{"arch": "coatnet", "model": "image embedding model", "dataset": "drawn human figures in many poses", "train_examples": 195000, "image_size": 64, "crop_scale_min": 1, "horizontal_flip": true, "targets": ["trousers"], "num_classes": 12, "embedding_dim": 128, "norm": "layernorm", "norm_position": "pre", "hidden_act": "gelu", "mlp_ratio": 4, "head_dim": 16, "fused_qkv": false, "qk_norm": false, "parallel_block": false, "inner_norm": false, "patch_size": [4, 4], "conv_stem": false, "depths": [4, 8, 4], "widths": [96, 192, 384], "am_softmax_margin": 0.2, "am_softmax_scale": 16, "init": "kaiming_normal", "residual_init": "zero_last", "optimizer": "muon", "muon_scale": "match_rms_adamw", "learning_rate": 0.0026, "momentum": 0.95, "nesterov": true, "orthogonalizer": "polar_express", "adamw_lr_other_params": 0.0025, "ema_decay": 0.999, "max_steps": 5600, "batch_size": 256, "epochs": 7.4, "lr_schedule": "step", "warmup_steps": 280, "weight_decay": 0.2, "adamw_weight_decay_other_params": 0.01}
Rows from block 10, named by matrix and row number. Each number is 128 + 24 x the weight over its row's rms, rounded and kept within 0 to 255. All counts start at 0. Numbers have three digits each. After the name is the row's rms in percent of the matrix's.
# convs0: expand pointwise conv (model.blocks.10.convs.0.weight, 768x192x1x1), inputs 128-191
convs0.209 065:092110158172124122102135119157121153104133144128127130111134121120116138135124115111104120103135106164161120141104108162129146146114128077153098154120117073092097117132141133114123119176155172
convs0.210 105:149158112151136119119141089105158143112091121133119145093120093122114126172103115139109149131152132147102133109101108145116121155144096117127149169074106103174116133085103124104182100138122146
convs0.211 147:119129157176119168083121123172104154103137098106131124152121112104128175137100123117111118134162115095125119060114146126084178081137111169125141133123127096129125170116146132130107139110125161
convs0.212 092:145099156141116165132123149112164176159107157141111143128096105146170145093147097150175118130084107110128149137142120095188142102124133107149140118118088171149112157140130128115130150144146123
convs0.213 090:176127106156074121082143146132128152082093121165108115128149202184134142137127130147113143162154125141107131129084142109082114142090088164110122131158135096119102142125131117136139101115168132
convs0.214 061:089096133138132120147129130110141061179152146139141135141132131143118065144142150130108113157092102117078180146159102128094133099131157119150086120132093180090158104115099132108100106154104133
convs0.215 175:143182110102164146185076138139137123146140125160128127115140093149131119140142155134143166141112171131101126155135147101135159146095142133099117164093166119088142087151113121116168130136132164
convs0.216 058:134151149125158168173119183068126137119114103139138128131127143163127137113120112135144151094113173158125136153110112126151106134152136110102118110147121142137140134137126119088090142082084135
convs0.217 057:123129144105154129118173100080174121127120098144123133098170091132108093112122116080127117154106151149153114145097121146139132122091154133157138111141143116144091120152138123134129147158123134
convs0.218 097:124136123125159140146113155145107136099146156131151107147122071132134086078131143092157159100135135085116138147159119142177132113153129137086129146136174139113072157147079130102125124114108140
convs0.219 128:128141139132152100142118164070146129095117122127154105149139128139098065127117104133107138116085103100140128137135114096111118120127110162122140124156146130121105125138091155134135143118152103
convs0.220 067:107114145149119099106115180112138170158118094111128137142129136137122142088132140158148133085093068115141137122111110151123088137089115132118154106137109159049153130107094134173098123114143113
convs0.221 059:163121122127125149138126157117088146117156136102111157165112108114137131098157108099088132104091099120139115115172138137110122103164143162134119114089152158152169119142124117174137135131149123
convs0.222 066:148111100112098107142114103101098101144119094120109109114103103143113118127124137136125172069111144153131121101140146141142141147143134144154157161122088145115185096111103133124129086132117153
convs0.223 131:099184102150135149058113042095170156139131106121128151133135196153183135119123130103094126080103115095140103115126129146158142151168107143084097097136105146132127124109139148139139116105127174
convs0.224 077:094150126121168082165128145150119134142131113109173087098123136119114139124106113184128115126142117105102089170154134120085133123116146133103121142162138134111122103089119150087120123147133134
convs0.225 121:118148089108105126129142141094143125138106107145121124135149098132087182144120128126111145135058171164176163124110181157129128138138120101168134123153125134142140109129160145119154127104153115
convs0.226 052:121136175073125111130075082138148159150141133095116123111142182100126145116128144128082134081109118117129113126115154115149088069118085132140145161107126124136128101123146119139109164141097155
convs0.227 078:147132121085197126134174110162106104121138137153133157113120103150145108099136112111082115099089123143130127108153127158103102155156136144112129093151112111073083146174089145092105190118143080
convs0.228 079:108151112161152123107124140137121135171185135181101144095159132134109093146126110112150088142150133120133165158103124141090101086150121133099064152120113141146137089130130122120186149115128113
convs0.229 068:137115097097157096171098106147119110145153126117128134137090113199164162122112130141140138124122186117140123116119124121149150087147117096143160132106163123129118144147100133123122121156118153
convs0.230 087:086121114116156075153136105138104095139112107143153081120151117110144144091149134178155098134121092116124132099112150148118124116153100153141127146128091112165096147135142169108123118132148158
convs0.231 130:160144125140121128148099178143144151123134131097167149095120109140075105115086139128139125162111122150090166103156162137181177137112098118089140133119165119164167130070140130150114111152130137
convs0.232 066:112114143131153110171100150121125094124154136144107162134123113159105129137134085146137104164100128159180148117189152119143086130122107121165143151089134164106125125163141082149130143104071137
convs0.233 040:162116153176137141141153086136140131113146151091147138090104149140118140115129138170128112155068135201129179114124111133116112157129140121125129156122149109084165119118125118099129155133118144
convs0.234 063:130174134152125155132156113139086147118113141157123086164116130090162130119129133123158117090103138144131076116109136130106145149122093195131161117116149129144100063129094105086097103155137117
convs0.235 071:141137106153161158112099127124100161156096118101115146108119105144152129147123138122091125135163126134136129142116118133127177148099127114138147128137166143170136173081149148147103131089160109
convs0.236 044:134132103133122158116149135164097129121112087085171179106102132148137115116121192127179126124134134162100123153167134148114114117109103151176120161155144143143131144098111138116204164117103125
convs0.237 119:128087136104126120118136117138161102124092155178107100142094161121112147145171097075098170161134102111117129138087122152089122111134145169155134116145145124144155118115146166128098138110129133
convs0.238 080:144115081176106121145099146101120144129187083146143168145144149092092138103153162140105160113085142116144114143126092121120144135137128112136118105115090131099148129135142177127102145095148138
convs0.239 111:113119095157137142121137135099121118096128127146110149125148126140108092141106116165153132102063126145084137157134124102131148104107121126183094116113154150108165149104137119142135131112144174
convs0.240 093:164147151105121163143136117113142154123136161154135108097142150159142120164132137121140160111112122160168128144130186148142144175123100134097092095102112125122103090128127120087135124142122151
convs0.241 073:125126162122128163092111111144069135137159144152129106136161082145122114147099139145138163121133145097146121108106142075125119140136151107110094110145118110093119100095133093116115138109108142
convs0.242 094:103137096112149110147104129130169150145095103121155150132128108126111136079097122135141141117151149099123136108120146101108120142126137097135080104131148111112135086103150116069147123115126114
convs0.243 088:107095166126166122156122140105095142150145105153127097147108125091143101153106091125071153139120122119127064158132097134129098136127137088107121126106131113093162127182113147137149124138124134
convs0.244 123:121159176129130140090115143103158104145114112133124129083111119137121125119111109119144120150152159128136144123148162140108116101128145076105145162148140132127154115185164197137148109124093135
convs0.245 057:082099117156084182132115132106198139118103117072130161131067111117119118140124139141139126132108131133144124091119085130129124124106183125134139147117155120121125172128089071142085119145134121